Weights of a small contrastive audio-text model: encoder arch transformer, 39062 training examples.
Rows from block 5 of the audio encoder of a small contrastive audio-text model, named by matrix and row number. Rows with one number belong to one neuron. Each number is 128 + 32 x the weight over its row's rms, rounded and kept within 0 to 255. All counts start at 0.
After each neuron's rows are labels from the 100 clips, of 14848, where the neuron reaches its highest value: "top examples" is what is common among them; "loudest band" is the band of the loudest frequency at the time of the peak. Only what is clearly more common there than usual is listed. The data: babble in 24 made-up languages, each with its own sounds, syllables and stress or tones, from a formant synthesiser. In brackets: how many of the 100.
# fc1: MLP up (encoder.blocks.5.mlp.fc1.weight, 640x160), inputs 0-159
# fc2: MLP down (encoder.blocks.5.mlp.fc2.weight, 160x640, transposed), outputs 0-159

fc1.17 [133 178 155 149  72 129 141  94 164 115 132 149 126  96  64 115 158  95  65 118 109 145  73 192 110 169 126  82 112 127 148 172  64  94 144 119 142 137 141 109 100  94  92  64 153 112 167 116 143 194  99 191 150 107 108 127  75  92  91 106 144 147 127  92 152  73 116 144 158 119  84 147 124 138 150 122 120 129 100 185 123 118 145 107 143 146  82 177 118 109 154  80 139 162 157 142 102  99  93 137 148 114 121 128 110  85 192  62 128  55 141  89 114 172 145  99 132 152 175 135 153 156 102 173 155 123 109 145 139  78 189 178 134 125 194 154 158 104 141 127 120 154 194 191  79 108 148 128  55 103 157 130 127 130 138 120 138 144 134  87]
fc2.17 [102 102  56 110 191 134 120 121 119  85  98 135 165 107  97 109 159 152 121 159 141 122 164 130 108 107 142 117 139 107 193  78 121 139  93 136  91 132 133 143 143 143 134 110 150 130  98 155 143  77 173 105  90  82 130 147 155 109 138 195  91 127 123 169 151 176 169 125  87 123 145 138  76 168 101 168 121 102 126  88 135  72 160  55  99 116 124 129  84 143 103 120 162 126  80  79 138 175 166 139 102 136 122 164 157 123 147 127 181 117 124 154 122 170 136 146 136 110  41 138  80 138 159 111  51 140 116 104 111 159 138 131 110 194  54 105 139  96  66 121 144 159 124 108 122  93  84  92 139 134 226 186 179 111 136 133 137 128 139 196]
top examples: /ç/ (49); white noise (40); /y/ (37); /ɔɪ/ (34)
loudest band: 4000 to 8000 Hz (37)

fc1.109 [121 184 156 134  96 147 134  95 155  97 143 168 112 151  97 128 138 154  94 169  83 135 109 168 136 135 155  71  80 143 148 157  52  98 148 149 134  82 161 116 132 120  95  98 160 154 180 122 132 169 120 216 147 101  38 138  79 124  94  99 158 143 141  48 150 100 145 196 172 127  65 155 124 132  95 141 134 131  97 162 102  88 139 114 113 157 125 137 110  49 145  87 131 138 154 128 129  80  98 105 193 104 156 115 144  81 171  73 129  89  87  76 109 169 115  83 130 134 153 148 144 154  80 159 153 132  82 148 120 117 138 157 121 103 188 132 152 121 160 142 114 159 163 126  90 124 144 143  97 165 157 115 136 116 106 114 162 196 154  92]
fc2.109 [116 122  80 132 162 148 133 101 132  53  51 141 187  98  99 130 165 170 109 144 132 131 182 141 138 107 129 122 132 100 182 103 134 131  82 132  86 158 148 120 165 144 124  97 139 148 130 135 149  69 167 123 115  90 119 143 164 116 159 214 104 114 130 155 148 165 138 118  93 115 128 152  85 180 110 170 141 112 117 103 130  97 166  71 104 126 149 126  83 153 124 126 152 123  95  92 139 184 163 138 103 137 100 151 129 129 151 105 171 107 115 162 134 158 142 143 106 111  48 144  73 118 122 106  45 124  90 122 122 165 137 123 129 174  66 133 146  82  55 136 138 160 152  81 152 119  77  97 123 124 231 194 174 114 142 132 155 125 121 201]
top examples: /ç/ (56); white noise (29)
loudest band: 4000 to 8000 Hz (68)

fc1.552 [149 146 131 106 106 108  77 118  99 124  99 191 161 144 105  92 149  84  76 193 217 102 100 135 113 144  83 112 164 154  88 131 110 105 165  94 121  92  92 155  85 145  93  65 139 116 106 174 175 150  89 144 156 136 160  92  76 191 165 118 135 114 123 104 159  88 112  92 120 133  65 165 117 235 138 133 141 155 157 137 187 164 116 141 155 166  62  57 133 136 132  91 116 143 131 110 117  78  85 129  71 119 179  94 129  94 149  89 101 136 194  83 139 130 142 139 161 148 144 108 139 135 112 138 129 164 172 118 133 111 179 159 135  91 124 167 141 116 138 160 108  97 101 148 105 113 115 163 105 141 127 150  94 187 105 158 125 126 128  98]
fc2.552 [121  93  63  90 181  84 105 172  44 178 185 133  88 125 126 106 142 132  93 157 158  86 174 109 157 109 178 132 170 120 145  88 149 128  79 165 107 103 121 168 140 116 109 150 163 133  90 177 139 115 160 110  92  60 168  97 158 118  90  96 120 157  68 163 130 154 182 135 114 134 144 104  86 155  94 130 105 111 117 123 103 119 129 119 101 105 122 116 123  76  82 138 126  79  64 103 124 191 136 140 147 110 162 157 121 151 128 117 157 191 193 136  87 199  95 156 138 109 122 113  82 157 165  81 127 166 154 121 110 135 155 154 116 150 139  93  98  98 135 122 157  99  67 143 149 113 128  86 159 151 133  71 107 170 136 156 141 102 144 210]
top examples: muffled (low-pass) (81); /ɔɪ/ (42); /ɑ/ (38)
loudest band: 500 to 1000 Hz (94)

fc1.450 [116 149 154 122 160 141 150 178  87  67  79 175 110 108 117 143 149  85 113 156 144  72 110  99 148 134 153 122 114 135 117 124 189 153 132 148 166 142  89 149 127 131 133 180  94  66 100 143 206 102 100 130  90 132 135 148 172 140 187 130 119 135 129 138  91 184 144  93 139 191  72 124 132 161 178 112  98 140 196 133 132 143 113 169 153  72  97  94 175 146 135 141 137 133 112 129 162  96 118 104 145 120 106 157 104 162 119 159 118 187 133 165 163  74 105 101 199 103 162 151  68 108 161 161  92 127 155 143 138 109  99 107 159 137 113 169 130 174 164 110 118  93 119  85 136  96 134 186 173 195 100 154  64 161 146 123  90 100 118 209]
fc2.450 [114  99 168 176  77 122  98 157  97 188 189 108  88 189 177 154 110  97 138 129 109 137 105  95 110 136 151 162  99 174  49 148 134 109 137 130 133  91 145 105 124 128 124 168 164 135 191 115 116 150 108 123 155 152 123  89 129 184 130  54 157 143 118  83  85  63 155 114 185 180 138 153 187 114 149 139 148 154 126 156 100 188 109 160 149 162 162 138 135  78 132 149 147 113 129 176 115 117  77 151 170  99 143  63 142 159 127 114  58 146 135  86  94 106 125 118 158 118 210 145 167 121 112 121 153 100 128 126 105 118 138 108 118 110 166 117 102 127 191 127 124  87 135 107 131 115 162 170 106 159  67  54  70 146  94 116 144 112 139  91]
top examples: muffled (low-pass) (65); quiet level (64)
loudest band: 500 to 1000 Hz (73)

fc1.334 [105 162 114 137  67 127  98 113 129 174 179 129 162 120 171 137 134 147 107  80 115  91 158 131 119  74 185 166 113 191 140 164 131  71 129 127 101  93 171 118  99 100 159 151 112 160 146  67 125 140 158 164 158 149 152  50 119 147 122 136 185 136 101  57 121 109 176 156 183 129 121 165 120 132  89 173 198 201  80 188  96 101 144 137 111 178 121 140  52 141  83 158 163 108 108 131 123 124 131 114 137 156 148 153 141 114 156 105 122 105  57  91 120 170 170  80 126 113 151 120 120 179 136 107 135 130  76 152  99  90 129 127  78 135 150  72 141 148 148  97 114 133 165 111 154 134 152 105  56 135 145 156 125 129 165 159 159 131 113  74]
fc2.334 [113 134 137 132 103 145 125  97 160  28  15 152 159  91  93 133 178 132 105 133 123 116 134 169 104 116 114 122 139  92 137 167 128 147 127  86 112 149 121 113 153 128 140 102 107 129  96 128 155 111 130 120  89  93 118 161 134 129 190 194 118 105 102 172 160 138 108  79 107  74 129 130 120 200 112 136 135 143 135  93 154 115 163  93 117 126 121 121  94 162 136  87 127 153 152  89 129 128 146 110 102 138 104 130 136 113 148  94 168 117 113 184 174 128 138 121  93 149  48 144  73  84 144 148 106 141  87 144 150 160 100 138 149 140  89 161 167  93  64 158 151 137 131  85  97 139 103 104 162 146 249 225 166 112  96 115 144 138 109 176]
top examples: /ç/ (49); /ɔɪ/ (31)
loudest band: 4000 to 8000 Hz (54); 2000 to 4000 Hz (33)

fc1.404 [150 121 117 145 153  74 119  98  90  96 102 102 101 121  96  92 137 113  83 183 164  67  85 149 119 141 115 113 137 115 108 103 156 119 157 147 143 126  92 183 132 166  93 116 123  83  91 188 216 134 118 129 130 113 166 169 158 143 142 131 132 100 143  92 121 167 111  91 173 136 103 119 120 184 134 143  79  79 199  78 124 139  78 161 154  61  49 108 176 109 110 165 118 160 127 137 163 114 123 121  71 133 112 107  84 131 122 131 106 167 186 142 121 121 138 166 127 118 117 148 106  65 140 139  95 167  88 154  99  97 131 215 128  90  77 167 116 102 116 150 112  86 135 166 109  78  90 197 147 116 136 136  88 179 168 117  89 133 122 152]
fc2.404 [126 112 163 126  79 111 106 184  84 190 180 128 115 163 162 143  82 120 151 124 153 143 129  97  94 135 119 153 104 172  98 175 160 131 141 177 158 114 129 142 156  75  96 165 148 147 150 132 134 121 118 120 123 142 158  85 124 124  89  56 170 155 116  63  95  71 165 142 177 143 161 149 181 115 171  91 123 123 115 129 107 181  70 175 118 124 127 130 153 126 124 136 131 120 103 159 137 149 101 178 161  95 166  83  92 177 112 172  95 146 135 107  87 156 112 120 147  99 225 154 166 113 128  98 174 135 168 142  76 114 112 119  70 112 176 126 111 110 183 108 113 110  92 130 157 123 164 172 146 139  37  83  75 159  97 124 163 108 131  79]
top examples: muffled (low-pass) (47); /aʊ/ (44)
loudest band: 250 to 500 Hz (54)

fc1.415 [149 127 126 173 138 139 185 113 145 163 112 144 149  86  90 173 184 127 156  72  84 154 123 110 127 129 111 148 142  81 100 124 146 208 116 113 155 171 139 116 175 125 155 166 110 121  83 122 151  90 111  98 125  69  96 195  89 102 114 207 105  71 113 147  94 157 145  76 137 134 122  75 113  77 135 123  79 104 137 147 161 142 141 122 144 110 166 176 134 139 132 177 114 109 108 127  91 135 121 111 109 135  33 148 124 170  90 177 148 128 102 129 154 105 107 148 131 147 109 161  98 136 144 158 123 108 114 216 149 139 124  56 123 107 110 183  94 160 149 195  71 100 122 141  91 122 110 160 178 115  98 134 149  73  77 127 106 159 129 186]
fc2.415 [144 185 247 103  54  81 128 145 156 154 215 122 112 142 169 119  86 120 161  67 119 139  87 130 122 144 103 145 114 176 108 186 104 129 159 108 135  93 131  96 118  70 122 153 113 128 123  86 132 158 133 134 153 199 143 118 117 141  94  77 166 155 113  80  96 113 163 167 145 121 137 154 153  71 136  58 153 154 125 155 119 155  94 179 111 143 112 146 170 134 131 114 120  93 159 143 125  83  97 100 149  78 140 112 133 103 135 153  89 170 129  96 140 116 118  72 105 116 193 117 154 120  92 113 203 138 153 115 120 109 123 129 118 131 194  96 103 127 164 102 127 147 123 146 124 122 224 136 112 126  73 139 126 150  97 136 122 127 141  62]
top examples: quiet level (92); /ç/ (50); /y/ (45); /ɔɪ/ (37)
loudest band: 2000 to 4000 Hz (42)

fc1.478 [115  84  90 110 132 119  82 119  71 106 127 154 148 127 110 105 140  97  53 181 208  57  94 122 131 126  97 116 164 160 112 158  73  84 117 127 108 141 126 132  94 103 106  76 108 137 129 181 171 141  52 157  88 125 165 110 116 198 132 133 137 133  92 135 143 124  78 132 145  86  27 171 142 234  99 121 127 186 148 133 165 126 125 131 178 104  67  76 116 122 130  38 116 149  96 111 167 101 129 138 126  93 198 125 119 123 132  51 105 129 141 138 130 161 122 134 135 136 152 151  94 157 121 102 108 183 142 117 115 136 145 175 150 130 132 158 161 113 118 107 131 141  89 103 127  98 142 150 122 157 160 138 122 169 118 150 134 133 111 114]
fc2.478 [ 96  53  84 122 181  97 131 186  77 133 170 123 112 102  98 138 148  94 176 155 147  86 159 132 193 135  97 171 131 119 157  81 146 118  90 161 109 101 113 159  86 168 119 118 166 139  96 169  94 107 134  86  86  75 161 135 138 140  69 132 140 129  88 180  94 167 140 100 144 125 139  96 102 117 130 154 124  99 160  99 104 131  99 111 120 101 111 125 120  76 118 159 121 110 100 126 137 158 159 133  89 188 153 125 161 163  84 136 109 188 188 134 107 152 133 189 142 138 109  95  66 163 181 158  63 157 159 110 133 112 145 134 172 159  95 148 140 169 104 162 139 102  91 173 125  83 132  93 166 128 146  76  83 210 107 147 109 143  97 187]
top examples: muffled (low-pass) (60); voice: child-like voice (54); /ɔɪ/ (33)
loudest band: 500 to 1000 Hz (81)

fc1.370 [126 151  77 178  91 132 147  57 160 185 141 118 157 123 134 191 140 134 114  62  96 166 155 141  98  86 133 123  91 182 137 135  99 117  96 121 130  76 164  77 139 133 148 124 152 141 164  65  67 173 139 139 153 111  90  77 106 109 137 129 141 112 112  95 127 126 166 101 170 155 149 138  94 101 142 105 178 198 119 181  98 129 158 118 128 160 178 133  79 184 109 125 137  76 104 161 109 149  97 128 101 130 110 128 156 129 134 149 112  29  66  95  66 124 156 102 121 133 104 179 100 185 137 137 157  94 100 160 116 155  93  48 130 115 166 118  76 108 103 105 158 157 136 128 147  73 134 143  72 162 154 112 141 126 134 108 173 103 134 120]
fc2.370 [ 95  79 116  87 121 157 148 112 161  70  64 138 165  91  69 133 160 159  95 158 114  90 112 144 110 146  92 115 145 128 163 138 141 182 103 140 118 139 139 140 155 117 144  97 127 147 133 145 126 108  97 110 100  99 120 140 100 104 138 172 110 150 146 201 171 146 150 141  86  82  99 170  98 162  97 179  98 156 143 115 133  95 149  82 129 105  80 156  88 162 139  67 145 156 126  72 133 106 156 133  83 134 150 172 143 107 127 125 168 127 104 134 145 168 110 182 130 143  42 144  73 157 167 155  57  97 114 128 132 148 117 138 108 186  96 135 141 117  57 175 125 190  83 119 105  63  98 100 123 113 226 197 144 128 152 134 112 158 138 149]
top examples: /ɔɪ/ (31)
loudest band: 4000 to 8000 Hz (57); 2000 to 4000 Hz (31)

fc1.551 [177 125 171 155 141  93 157 111 138 186 142 101 125  78 119 183 182 124 147  48  97 164 129 111 129 108 129 176 117  66  95 102 144 193 129 144 187 164 149 114 157 129 141 128 116 110  90 122 164  87 104  80 129  90  70 149 129  93  91 152  97  89 120 109 113 125 115  91 176  88 165  87 151 100 140  99 115 119 140 116 172 134 124 134 124  85 155 181 164 106 128 181  87 133 106 174 163 111 117 111 137 177  61 169  98 155  84 181 177  83  88 145 146 106 114 145 123 142 106 134  88 121 148 167 111  84 106 200 122 158 112  99 116 102 121 179  95 128 149 179  96  77 155 215 137 127  88 157 139 128  94 128 128 120 102 138  86 150 137 175]
fc2.551 [149 202 230 100  74  98 134 144 129 167 213 111 108 145 160 116  59 147 151  61 119 143  94 158 122 132 100 145 122 165 134 150 120 120 170 122 157  86 151  98 121  73 130 148 110 119 132 103 132 170 127 133 157 180 161 107 123 122 111  54 164 138 132  81 137 109 140 202 139 119 121 144 154  62 126  76 150 139 129 136 118 149  90 186 124 126  92 178 183 136 115 132 109 120 164 152 140 118  88  92 140 100 127 138 145 115 111 137  94 164 118 101 110 123 123  75 114 132 195 123 155 126 110 108 201 135 170 133 111 111 139 118 136 143 180 102 115 123 170 103 128 178 127 139 161 121 210 158 123 107  56 132 127 142  91 127 144 144 163  41]
top examples: quiet level (92); /ç/ (60); /y/ (47); /ɔɪ/ (45)
loudest band: 2000 to 4000 Hz (47); 4000 to 8000 Hz (27)

fc1.33 [117 107 131 110 141 123 109 105  57 116  77 165 105 136 129 130 120 111  85 240 199  97  73 152 114 119 127  66 137 147 117 142  89 114 142 134 133 101 133 155 104 129 127  96 126 103 124 157 170 155 103 154  84 152 192  58 133 125 140  99 162 125 146 141 168 142 125 149 132  64  37 151 118 255 107 109 143 149 172  87 148 117  62 118 122 111  63  89 117 122 144  67 127 136 119 108 139 127 125 152  77 103 178 113 130 115 120 103 126 112 164 126 142 173 133 123 156 164 129 157 111 135 134 120 164 171 128 127 114 124 108 170 163 136 155 138 102 109 108 149 153 147 111 125  92 102 122 111 136 138 157 128 142 188 136 141 130 127 131 136]
fc2.33 [111  71  75 137 201  77 124 146  68 138 141 129 136 103  93 140 177 124 133 162 157  96 148 125 145 119  98 141 145 135 128  64 137 156  59 149 103  99  92 156 121 147 107 109 156 131  94 188 128 102 158 108  85  81 166  98 140 124  56 124 108 108 106 177  93 143 118 100 124 107 161 108 106 184 125 131  84  92 164  82 142 161 104  79 124 102 122 103 108  90 108 130 129 114  81 120 135 175 165 149  43 178 168 121 135 144 111 121 126 170 201 151 118 132 130 201 147 120  83 122  89 152 177 118  67 142 130  98 113 122 151 161 165 151  89 136  97 141  95 129 133  80  69 127 150 122  79  88 157 147 152 121 112 194 155 138  98 121 115 202]
top examples: muffled (low-pass) (57); /ɔɪ/ (35)
loudest band: 500 to 1000 Hz (89)

fc1.525 [150 149 135 150  95 124 141  96 128 115 114 203 152  95 123 146 166 128 104  83  48 148 102 177  95 122 126 133 112 144 106 164 111 136 154 131 130  85 133  77 131 104 146 121 142 123 116  81 183 162 114 192 131 110 110 148  91 137 141 106 161 116 137   0 170 116 151 142 179 137 123 169 106  95 112 130 131 165 147 127 121 104 168 117 140 143 122 165 111 112 138 129 117 119 105 137 145  91  70 117 121  75 133 131 110 124 152  80 136  63  60 131  98 141 154 126 125 110 148 204 103 195 119 141 135 112 100 206 116 167  77 183  95 117 117 128 132  98 124 139 131 137 146 190  72  23 132 176 101 169 123 147 136 123 122 126 147 144 175 116]
fc2.525 [ 85 137 102  58 135 103 141 137 119  77  92 120 153 134 103 109 138 159 112  92  93 104 163 144 193 127 130 138 115 120 227 106 163 154  86 173  92 191 107 134 156  95 109 144 155 164 109 118 171  88 166  99  82 104 166 127 166 140 113 140  96 170 110 149 146 175 133 132  73  75 130 160  87 137  76 153 134 131 122  68 108  93 112  97  76  95 192 150 101 175 150 100 153 124 114  55 136 151 177 120 133 148 125 164 147 126 153 162 166 149 134 146 102 182 128 126 116 106 102 110 101 109 158  93  77 134 126 133  93 133 104 109 109 164 104 125 153 107  84 132 171 164  59 154 150 121 135  51 134 118 193 170 177 124 170 111 153 134 133 184]
top examples: /ç/ (55)
loudest band: 4000 to 8000 Hz (72)

fc1.472 [130 105 139 175 122  93  67  71 136 154 138 145 194 188 156 147 162 135 100  87  93 152 109 106  88 147 183 107  94 164 109 105  90  97 135  73  92  95 156 105 126 102 176 100 163 154 183  86 122 145 120 168 217 157 122  87 106 149 139 107 137 114 142 102  95 107 122 118 175 132 126 149  95 183 134 124 177 156 108 153 100 153 137 137 128 170 103 132  85 156 120 114 146 102 104 166 104 114  68 152  25 126 111  94 118 127 146  79 101  91 100  75 106 138 153 139 108 139 114 164 129 148  90 154  90 129 135 137  61 114 191 112 123 114 168  90 138  72 120 140 122 134 174 127 130 106 142 163  71 198 166 169  83 162 149 131 161 115 125 159]
fc2.472 [109 147  78  87 197 162 137 120 120  67  88 145 138  96  89  91 155 153 100 147 122 113 155 160 111 128 131 130 126  81 217 113 133 138  92 159 101 138 110 130 169 123 135  84 133 154 110 144 150  94 148 117 104  68 122 176 128  72 112 175  81 144 144 143 162 165 161 152  62  92 113 154  70 159 105 146 129 132 135 101 132  87 149  47 116 113 104 133  94 155 120 101 131 136 109  88 141 129 133 114 137 117 144 171 118 114 163 116 196 128 144 141 111 183 107 149 140 120  47 138  66 156 148 138  70 135 123 132 130 134 127 152  76 150  75 114 157  94  82 152 163 176 110 143 129  91 112  88 134  97 239 177 169 122 164 132 138 154 177 164]
top examples: /ɔɪ/ (31)
loudest band: 4000 to 8000 Hz (59); 2000 to 4000 Hz (25)

fc1.630 [139 121 134 152 186  48 112 134  81 107 114  83 141 147 111 101 150 135 111 188 189  78 118 154 115 137  89 142 157  82 136 103 167 172 140 130 113 164  73 209 123 154  55 118 107  80  78 185 145  82 131  65 137 105 175 141 125 103 115 140 116  97 115 147  90 193 118  81 123 111 130  95 170 128 187 111  65  74 174 110 141 148 115 144 145  73 124  54 157 144  99 178 134 148 126 106 121 143 164 139 113 157 163 113 112 135  91 177 119 190 209 133 155  90 112 162 132 105 122 142 104 111 166  79  73 122 138 121 131 101 139 142 151 126 104 164 106 129 123 113 108  66 110 152 132 150 100 117 162 134 116 114  97 155 118 153  89 132  91 146]
fc2.630 [149 129 141 149  93 127 124 148  99 215 203 129  96 168 177 129  75 107 149 125 118 139 112  95 107 140 150 145 114 173  71 169 121 106 145 132 154 135 155 119 113 104 105 145 128 125 158 116 114 157  94 147 159 167 138  88 113 122 129  51 175 145 146  73  86 108 125 170 178 147 121 133 185  78 163  95 119 138 129 141 114 161  93 184 135 154 143 129 160 112 104 150 116 126 122 170 118 119  88 156 144  88 120 104 121 152 115 150  66 126 120  84 103  84 113 104 128 135 239 131 211 115 115 113 192 118 155 125 105 102 134 121 121 106 183 131  97 112 191 105 112 112 128 141 140 128 158 162 111 127   2  82  87 138  98 118 124 129 138  74]
top examples: muffled (low-pass) (43)
loudest band: 500 to 1000 Hz (76)

fc1.471 [151  85 117 184 156  77  26 106 106 129 147 130 138 133 102 159 176 136 151 168 163 114 127 114 132 150  93 164 146  79  91 132 196 159 111  95 118 125  97 150 177 109 121  66 104 132  92 132 138  82 160  55 148 106 109 139 131 113 143 183 122  89  71 160 104 149 113 102 161  97 186  61 161 144 133 142 133 101 144 132 178 142 148 103 126  91 138 153 121 136 118 188  86  82  58 131 136 138  87 110  83 150  81 145 153 177  89 132 150 177 138 151 132  84 144 212 154 105 105 154  43 100 161  90  83  91 115 103 108 121 141 145 139 148 110 114  88 103 163 126 140 104  82 184 133 144 122 123 168 134 145 132 134  91 129 143  93 150 121 135]
fc2.471 [127 123 172 135  79 103 125 148 113 169 205 107  88 161 175 139  47 134 147  89 114 113  81 126 121 146 105 148  84 169  93 144 125 119 182 136 165 133 150 110  77  99 124 152 132 131 156 121 113 131 118 123 174 162 151 119  96 143 117  36 184 156 128 105 127 142  99 161 163 137 127 123 181  61 150  85 154 121 117 122 125 186  81 187 118 140 109 131 179 104 131 143 138 122 154 156 130  97 117 133 131 120 119 118 147 111 105 171  91 138 120  96 132  77 119 110 129 116 220 114 177 124 116 141 198 144 164 119 118  94 120 103 160 103 197  97  96 141 181 101  91 126 116 139 129 143 163 156 123  97   0  82  97 150 118 116 127 126 127  73]
top examples: quiet level (63); thin (high-pass) (43); /ǃ/ (27)
loudest band: 1000 to 2000 Hz (64)

fc1.262 [153 159 152 175  96 149 159 102 155 155 139 164 129 138 117 129 122 135  89 152  77 143  74 166  87 154 151  80  89 152 143 152  63 107 178 152 110 112 135  79  99 139 118 124 151 116 135 132 140 156  79 195 140 109 131 162 125 105 134 100 145 103 127  69 184 120 132 140 134 152 100 177 154 107 116 146 103 107 116 161 106  94 142 120 144 183 123 172  84  84 188 133 147 165 157 175 145  78  81 139 122 125 121 134  75  94 152  80 131  36 104  92 105 113 144 156 122 132 132 159 150 144  53 183 125 133  76 171 126  87 164 209 116 100 123 130 147  94 124 175 140 130 201 190  74 112  90 139  60 146 141 107  88 111 133 167 142 152 130 115]
fc2.262 [102 127  71 101 153 153 124 108 132  84 100 132 172 106 123 117 181 155 125 136 128 157 176 152 133 100 116 135 148 122 211  99 140 129  80 140  89 131 111 134 192 115 130 119 137 145 108 114 150 101 170 108 101 113 137 134 136 111 147 194  84 133 107 142 122 155 164 104  90 105 142 143  57 169  82 158 126 119 116 102 128  79 157  70  85 118 158 144 100 201 126 105 127 115  71  82 146 172 157 139 114 126 108 165 133 125 157 111 189 129 130 136  85 206 138 137 108  84  72 140  78 112 152  99  71 126  89 114 111 149 127 109  89 194  76 112 139  90  81 118 184 176 136 129 136 129 109  82 132 139 235 181 186 119 130 136 174 120 143 159]
top examples: /ç/ (49); /ɔɪ/ (39); white noise (34); /i/ (31)
loudest band: 4000 to 8000 Hz (42)

fc1.116 [100 111 112 129 116 188 176 132 149 155 116 110 123  57 125 108  29 115 175  26 134 202 150  99 133  84 145  77 117 139 104 132 120 154 105 169 127 136  92  91 113 125 139 204 149 115 145 140  29 160 124 134 128 120 135 110 140 103 106 134 146 142 141 114 124 134 142 154  79 156 231 113 130 118 132  79 121 120  94 115 145 133  68 123 150 146 175 127 116 115 118 104  84 141 117 116 126 103 147 148  95 109 126 171 109 133 143 150 129 100 151 146 140 118 153  91  96 129 151 120 127 183  93 123 108  82 238 133 173 125 120  63 112 126 188 137 177  89 144 158 135 139 102 158 165 103 158 129 128 124 109  80 144 179  94 117 120  99 132 105]
fc2.116 [157 109 162 194 131 111 114 120 169 190 145 129 129 118 131 171 186  70 154 120 125 172 109 156 114 199  89 126 197 138  59 109 127 149 112  57 126  77 100 157  68 158 133 136  79 104 132 121  48 144 126 108 121  94 123 159 128 143  83 112 130  53  89 157 101  98 109  87 194 157 149 102 134 134 141 133 129 127 181 183 148 148 141 132 170 122 106 122 121  93 167 142  84  95 146 163  95 129  96 134 105 191 132 103 120 149  66  86 103 114 127 157 132  52 152 151 149 121 138 135  89 112 139 119 142  92 103 123 138 107 125 145 205  98  74 155  84 206 140 126 131  75 136 151 134 139 141 161 119 146 121 165 110 134 134 154  82 114 117 100]
top examples: white noise (63)
loudest band: 4000 to 8000 Hz (51)

fc1.445 [154 114 146 133  86 110  79  89  82 119 117 184 174 136  88 112 133  96  85 219 208  73  83 128 114 124  90  60 175 106  98 132  86 104 155 102 123  68 124 157  99 153  98  68 108  94 141 142 129 154 131 171 127 125 194  96  69 169 155  77 185 119 122 118 136  89 113 105 106  98 112 141 143 191 127  88 111 122 159 125 173 136 119 146 169 148  72  67 124 111 156  87 116 143 131 114 120  87  88 125  79 113 173  99 123  94 160  88  82 135 187 125 133 131 142 150 153 167 166  97 110 169 102 129 152 168 175  73 119 120 132 173 141  97 171 146 122 127 114 156 133 123 132 133 124 105 125 137  98 113 155 148 109 210 111 166 124 143 129 134]
fc2.445 [114  88  60 106 200  84 100 163  36 150 182 126  95 139 139 122 139 126 112 142 163 100 171 133 130 129 177 140 155 127 139  95 148  93  52 150 113 104 106 165 112 123 110 101 144 142 101 167 141 116 181 101 110  98 176  85 132 120  79  47 104 135  92 143 120 160 186 129 132 126 156 109  83 137 109 124 101 101 124  95 110 126  89 124 100 107 110 109 121  68  72 146 106 100  43 132 139 208 127 151  99 154 179 149 113 156 108 131 138 194 214 116  91 165 113 139 141 116 150 115  85 140 185 101 109 155 130 110  90 119 156 132 121 146 110  80 114 136 160 112 153 111  92 149 140 146 118 105 162 154 118  88 117 168 128 170 117 109 126 203]
top examples: muffled (low-pass) (68); /ɔɪ/ (38); /ɑ/ (36)
loudest band: 500 to 1000 Hz (92)

fc1.89 [ 80 116  72 116 185 169 177 146 129 202 168  98 128 129 118  41 116 127 140 106 159 122 160  61 132  42 155  99 170 184 114  69 139 118  76 126  99 104 137 121  88 110 152 144 135 148 133  94 130 163 171 149 168 156 200  92 160 144 145 101 100 104 152  97 105 131 119 165 123 145 130 162  92 121 113 104 117 165  92 152  78 116  93  95 141 164 148 127  97 125 103 106 173 106 105  83 126 153 133 122  82 165 106 168 148 108 134 146 106 103 179  81 141 158 146  61 116 134  96 108 162 170 112 124 132 143 160  96 136 127  88 106 135 129 123 147 194 125 147 139 112 158 133  43 182 147 129 169  53 130 144 117 157 113 161  88 174 118 154  96]
fc2.89 [163 132 139 127 187 152 122  92 163 124  97 143  80 106 127 132 161  79 122 134 114 197  97 141 166 165 147 101 187 115  94 106 104 153 136  84 152 161  75 165 129 194 145 142  70 113 109 107 119 157  96 141 100  84  59 191 138 134 127 144 104  89 114 147 120  81  92  71 167 143 108  64 107 146 153 129  87 134 184 135 151 153 163 128 180 117 146 124 131 117 184 128 122 152 156 165  86 101 110 102 160 141 107 120  80 151  86  83 138 112 155 172 154  78 128 133 149 151 138 135  99 104 124 146 140 122 102 138 166 115 131 131 195  65  73 183 123 178 168 136  84  35 150 133 101 182 116 138 143 126 160 147  95  80 142 151  79 127 102 167]
top examples: quiet level (58)
loudest band: 4000 to 8000 Hz (45); 2000 to 4000 Hz (39)